{"noise_aug": 0.002, "input": "log_mel", "tokenizer": "word", "encoder_fused_qkv": false, "encoder_qk_norm": false, "encoder_shared_expert": false, "fusion": "cross_attention", "decoder_head_dim": 16, "decoder_cross_attention_every": 1, "learning_rate": 0.00093}
Rows from block 2 of the text decoder of a small encoder-decoder audio transcriber, named by matrix and row number. Rows with one number belong to one neuron. Each number is 128 + 24 x the weight over its row's rms, rounded and kept within 0 to 255. All counts start at 0. Numbers have three digits each.
After each neuron's rows are labels from the 100 texts, of 14848, where the neuron reaches its highest value: "fires on" is the input token at the peak. Only what is clearly more common there than usual is listed. The data: telephone keypad tones over noise or synthetic speech.
# fc1: MLP up (decoder.blocks.2.mlp.fc1.weight, 768x256), inputs 128-191
# fc2: MLP down (decoder.blocks.2.mlp.fc2.weight, 256x768, transposed), outputs 128-191

fc1.705:132136118116109172089110140156111117165104140123102107081142120182113171141120125136119131106104130177159108104173088129102109130176115111159126102113133115137155128122155083140166129119147138
fc2.705:157103122142143077154135131146158136116128103163125133167084181131141149149135159137144141145104148109116132096135121158171165128149133152146165160112097115162136129137114140145139103153118150
fires on: "c"; "2"; "a"

fc1.511:174110143150139138150078133131186117128144143126143124128091139155111168088120119170124118134096133146120150120146121125182124134062134100179158125132152182106110137117146166114144126114110121
fc2.511:139134177183152125153134145172104123112128122116157072091153175129157124134115134092098133132150160137131182147120138118110117158149133155114160070174143169124164146055109123110108151134145127
fires on: "*"; "1"; "a"

fc1.316:083089140139134127136136131135135139126159112138143153150196120135134117171158159099128125158136121102149133070102106136159075132130123133152122134132137111123149149162131104124154107149149166
fc2.316:132159123136126143134146122147149147078156118136113126089115143099147104172118106143116092116106129147121148110143172138141106093142140158165127096097055103118132135097141108129146111141130120
fires on: "1"; "#"; "6"

fc1.103:121153137139101165123127137156100123141145140109097124132140112132128142107078121134113110156105153110119163117137123146082139171103065141111129124139117067133113076133104173113140107169147078
fc2.103:120130162108110127099145124129125139092147146089144135118121103133184126138148117131122090083102194082139169136150093123140121152099145098129106125077161135129151149105127085115128125160147129
fires on: "7"

fc1.355:128137127163100063169150109073109137112094132099115124132162147123086093104154120135137108147130174149151087138076137123138112118128107137077138138114141143126127139151139159164113155102140132
fc2.355:161123101130098121098185105146122136125139112110132115167113149142073080136109135124128145176132140130125121152101127143105147148126130105076059108115130128092092157116119157158134105143137141
fires on: "9"; "c"; "b"

fc1.283:102091168121083129137111092129064133112134128136138098182105104138131099125094107113133120152165123099095177090102159099124108124141121140159125117132130105153148130128120113137136090155150144
fc2.283:114148081088145153120146141154169116164153134090146122080125110146125127101071140169137165185153083108085119125137149111143107158153117127125120113131099113114114119129101161132140116111113195
fires on: "1"; "*"; "d"

fc1.620:116148134103126105117113119130175109161095119155166145180093143140125086120111080104139095140110098177156126134094112142124110105123103122114155136106105109184139140138112126146131104160142098
fc2.620:142174125111115109133130076125085124103149114093117143124127129134133139122135145164155162161146150148136104104087127167124125157143153096138096110146111122179108139124132169158135139117100133
fires on: "*"

fc1.164:121090115072116116068122121132146112145136137139085124116098143150162135133119161136108108113114089152089075111110136118108160156101162134130154169127141128121123133079105142135115126129101149
fc2.164:161118141107100092150065145125140139160127082137131160130173142115148126115156121073077115122095136080106134179127172094121144127146132155135096126139100139097164120144157121154102107095146124
fires on: "7"; "*"; "a"

fc1.104:155121100182154144118134159135119102154102097081120111076101117171140134175120123112093131163122105079135171127112123097116127113114134125083123139118097151156129106159101125149181119131115105
fc2.104:102099127103067148114109128151145155087112141122132175116144124112097130118132123101092138108108167107141134079162137116127111137113083118124134160099112120155133129119149153148121142124131116
fires on: "8"; "2"; "0"

fc1.674:169133138143101110135115126119120139134118140152162147138125096149107140144119115095094112201154098137115155152127114154142083106098095133144100140075146118172134129117143134114114181134108117
fc2.674:125079112141127152121179140133104114180122153090114138130130108166140066162092105211132123122105139121124137140110137124133114124175103120149086139118142116143148138100120126087122125099118076
fires on: "1"; "3"; "*"; "0"

fc1.181:098131152148135062077131102103128095135122124123122139112073137151129070102102141122135143151149099144092147137152129168133159138087132139129129096107158143106181113152116162134125139106116144
fc2.181:119143090160110204118130118126125170163112126136123164154144116125114129133122114098121160101156118095124128151131113124130125116105118115142133106126121169132107113154129091126130122090084100
fires on: "*"; "d"; "a"

fc1.251:165126138089124130095070144129109132135115172120160106129113110157125140122113092166123126173130104135103158106113112150148134112122128135111143167161163115183100147168127106135142155137100100
fc2.251:155166113144173172111116123124126158119189156152167140152099106150125115146122105175092105133175109138102134094151128139130131134176110138070161127153145102143087106145113079139152130139133100
fires on: "0"; "d"; "b"; "1"

fc1.706:124153131116094145066107098159097124159125135160110104150147070154127090142105115130172129192148128114113066171146097154112117117147131109151144139133172128175116145177134147115111164108129119
fc2.706:171110128154114085099088118127152118106165109108164141122134163147090103079110153087119111144089134088131152153113142097084130093125102074096117097121139135118125138124106136106129111156104103
fires on: "*"; "<end>"

fc1.262:122134111123123103109189129140079128107129162146113145138146148134045081118156128098130145089138134108135131141091130082136164150150103137155121153129117116108115112142091133151127104132095118
fc2.262:120133145100117148129116093157143118106140127133096121159127098176113114125128081152131126114162128171049116130111161092080113160134165149128154163139113124095150125156127139142129160139139158
fires on: "9"; "7"

fc1.448:113079144124128131137073164138145104138141142141113184105136092137141117127108154157123128097149145121149100084129112115158125127113193130172122136131122121127154106114137115116140132114138163
fc2.448:096114178128116161119120135113099119110090113137118122102116150122144114094158128094148120139141124121149161098110122128182102129142094133124100111122098111127149145100079109125156129106154129
fires on: "7"; "#"; "5"

fc1.356:150125117125119162154057162116120101110116144123165132113119103154109158123133146126161157124121140104084134175118159112125119096119115128095088083117168155171103092118149144126123099129096119
fc2.356:079144091148076150117123157125132162115120105130122148107171118138103115142102158084121120164133123164099114133141141129117111104116097133129123095176140099166096143137121145140141106114076125
fires on: "*"; "a"; "2"

fc1.574:101134153121131126134126123099123146120116110150152131098090091111127124105052099109117136087125115128123108106132102078123111152150142150105105103111113138132121129112121147120084116097145144
fc2.574:119126145129093137150135137137145130065137107117082095114088165140148099071159131108122105124099121112157118169139146123101115134133158174149077073112138148141129126142122151161144135146154159
fires on: "9"; "c"; "7"; "6"

fc1.748:157130128121084136122147119134145129114119127127117152116149057092162125109145079122102128123122155114129143115159121117073129119142103138154133086150125160127147102153131123127111113139083131
fc2.748:083153138149162138120106103060144136109130108105120121169150113125137131141098165111090135134155141145139151106115162078129105142103129168071120119128157105108084158136130191145127165108102129
fires on: "c"; "9"; "7"

fc1.85:086132150144103180115119145147149114121084150137114090144108079144135091145090115169135162150162111100122147115122096113136139141135139096112134127134147123137068155147124125144112197113094100
fc2.85:134117105147108153115149125131131177123098131135142106130129114160085178166096124104133130184112083149093130115116145118102121126137058148165149151126127147146131109138124118120103125140115115
fires on: "*"; "#"

fc1.745:149120143145099104124148132128122112146140149145130092111087109128133130106154114142160087191148132118092151109111104163139108080145117119126102154120153121128153127105119127143099122101092116
fc2.745:145160080144127157169144091118142157120190079119106126118094101129087079130117132137124129141112133146127158133099116129145144096134147178092098138091168189133145113125155105173129112116097147
fires on: "8"; "2"; "*"; "0"

fc1.297:152129116163146132120125170136136126156117107153150158131101159093158072112099121114086149127116118111097156133137111135141156161153102123129074129173121149134122139125121065085130135119125111
fc2.297:128143138115145138151132182091109125108145071144165114128096149099137157096126137086125106143109147140144117112153106068142120115140115102138114181163127117074120146128126150097100125113173130
fires on: "8"; "#"; "a"

fc1.197:159131082146078151130167137093103150153091170162094106179149096127119158120119115126120082120096108130123107135147126112095135074158133125119107133080139185135112082154131130159104137123110136
fc2.197:126140123098115102187076131107131130110136138120129078108106115126132134146119129118178121135180179134132176152140116107113155106135152113150112144148120150116114139159135176154142151091127123
fires on: "7"; "9"; "c"; "0"

fc1.554:092122115129110125118143151133151137128123114135105120122089118183122105108161122148112147079096121136153110174146143085169164084137152112141091156119143139154133119126148171120116175117101153
fc2.554:108067141149127115153112125128095153123115112139151113086135111142110101135139125115079122147106078134118155111134128109109159150133140078111142151114141089154145159118141118136143083126142109
fires on: "7"; "3"; "2"; "#"

fc1.577:133092127148103167143131095119141099134093159097138141118117141113107092170107128089138093101153147084103091106119159129116099094084172132152125146136155139151133111107153092117179128130107147
fc2.577:162111165110158100091129097145134114095143100142106099127152115108125084114093143114127150098106105099110197088129147096121140102109157140100148183104123095097152133087173107144106129146139122
fires on: "8"; "9"; "a"; "c"

fc1.446:105101168141129179084085119129171086148151164085142115112101086146101106098127113145121142111156131139154141172087150115129156131124123139117137155160178147140139106137118164089126089123150110
fc2.446:118119155103103128139148158115147108129093170168114124169076105107132138158120138165114120181140143123110104103150165122119147126124173126135099140153156113101111122146169141118115111112132114
fires on: "2"; "0"

fc1.455:131142119119118143130125109176102149075100145131096132126136108121146139119118118112133115137137116142151072100147138111127127154147139113130103091101127132128115133119143173160127114125127115
fc2.455:111097107083086161088097074146139131116113124150128128115137111154143134177119150147103135138144166133186108152116142096135148156169119164157137129090103177142131114096075149163138111104114106
fires on: "9"

fc1.309:136116157139135172090139127157134140141146131118121136143153135153122089131131139116107112132135133115120144119120103124153145113116147096127100143133145167138144153127149112108093137120142114
fc2.309:161105127160112114123119131157177162140148161099146112129143107108101143151144161112158119137131165109137156155108110142146114136127137154179122137128134144106127118138112074125142144126166129
fires on: "c"; "9"

fc1.214:150097103135141146090140101139122094137117139083139134115125121162171123127139093140168158131142152144149153119129094136144113087123169074134172159148124169112115137147132083121158121133090112
fc2.214:113141122109109158162111111079141128083121134125127143144137130136137140091129145127116094103133163104165102110126135173152116142117164123140095127087103147121134105127122161134128149130164154
fires on: "0"; "3"; "#"; "8"

fc1.462:129160109146126066119092146109105132158150118147135093130136137129095170135116138124119187123130140138102180112158115156136110120152141124141117176133118149105146145115141124169155112123121124
fc2.462:133143172129143177155110115118149081122082148171140140100167093123169119126143131161123119155116175143113126099139113168138135148120140116112118106170130096115141142108091094135110139124116146
fires on: "1"; "c"

fc1.87:145114154136109150107128134130129145103159115120109115158128132133121120103118092130102113148138133154151147143078084152130149100130153118098115073082126140132139117139121145135184112169110089
fc2.87:103136171142146147163150128145143156153124082128138154155096114145112091131131119100141099130118088112115109122109132084133138091119124121126134140117150115126107144117168136129132116074136158
fires on: "0"; "8"

fc1.52:123131147056107120144116131158115153102155144136120136104107120126120082110130105106120102149121112121127092128157114113152131089107147141107173101142128165156149138113151106129144122140121124
fc2.52:140120128169151087093105098142161131117147117157132107129140125109141104138132145114143165146164126125114125162119131132122125119173166125143131129126108189117124122119140128130125152104097094
fires on: "c"

fc1.205:116155135163092135139132112144158126097136140100126122089118173141092134146120120154121136161162139137114104105136149161131150127096147124137114132087142098141104112153132129089148103129105109
fc2.205:141150126081117128156125114136146119097110122187127127139125135148130104118102110119140109137119089116184164157129126145098124143110122120131155186144156142157125140158135158128123113103104115
fires on: "0"; "2"; "a"; "3"

fc1.28:115110115123156091098142153146110150109137074137158156135114158160148154101107139117125118113100126105145119146142129104118142143144107137092152146127126135078098142151130175131150116172098127
fc2.28:140128147104148138146141135149166114128117142151139120146134122139116105136109121096082122126138125123122122084153137075165142123113119127155098152121106133147114120126146178090126117126161144
fires on: "2"; "*"

fc1.15:154134109158086141122145137177110114137109152096152134121107128144127110123146127144098121141086149114092163135166140106134133088079122138114122116151114117187122142153119121086106139134166150
fc2.15:126128127145145126152152092161125163123125118143165142123112108126113140126126160159171170116150130163090135038108098123129144133125144087130119136128149169150097101075145118152141135111126148
fires on: "*"; "1"; "c"; "a"

fc1.339:147121119101092108107122140097105127128093101171118144143145111133149137096106117120107085104163127131177090140174101108154116197111120141115092092139087107110098164120116144166176123106127109
fc2.339:101125097116133161097127114133139143186163157134130123157131121134115151137155139084104137131135112114149144114160102138087142102111159150188169148137135140092162159168132133096120112151138126
fires on: "9"; "1"; "6"; "7"

fc1.247:089147114069086148142141096075142136116092114193128166076129093137136117099121097136123154128108135164110099117117124105153138150106162144169126159147127128139138128113128122114148131123068139
fc2.247:131122119105172132100133185131083127156143110160129140186099102133113116112118135145137112168164171135152136118197139111154140106135115126121113144135163135138086165118111113135186172127185137
fires on: "7"; "8"; "3"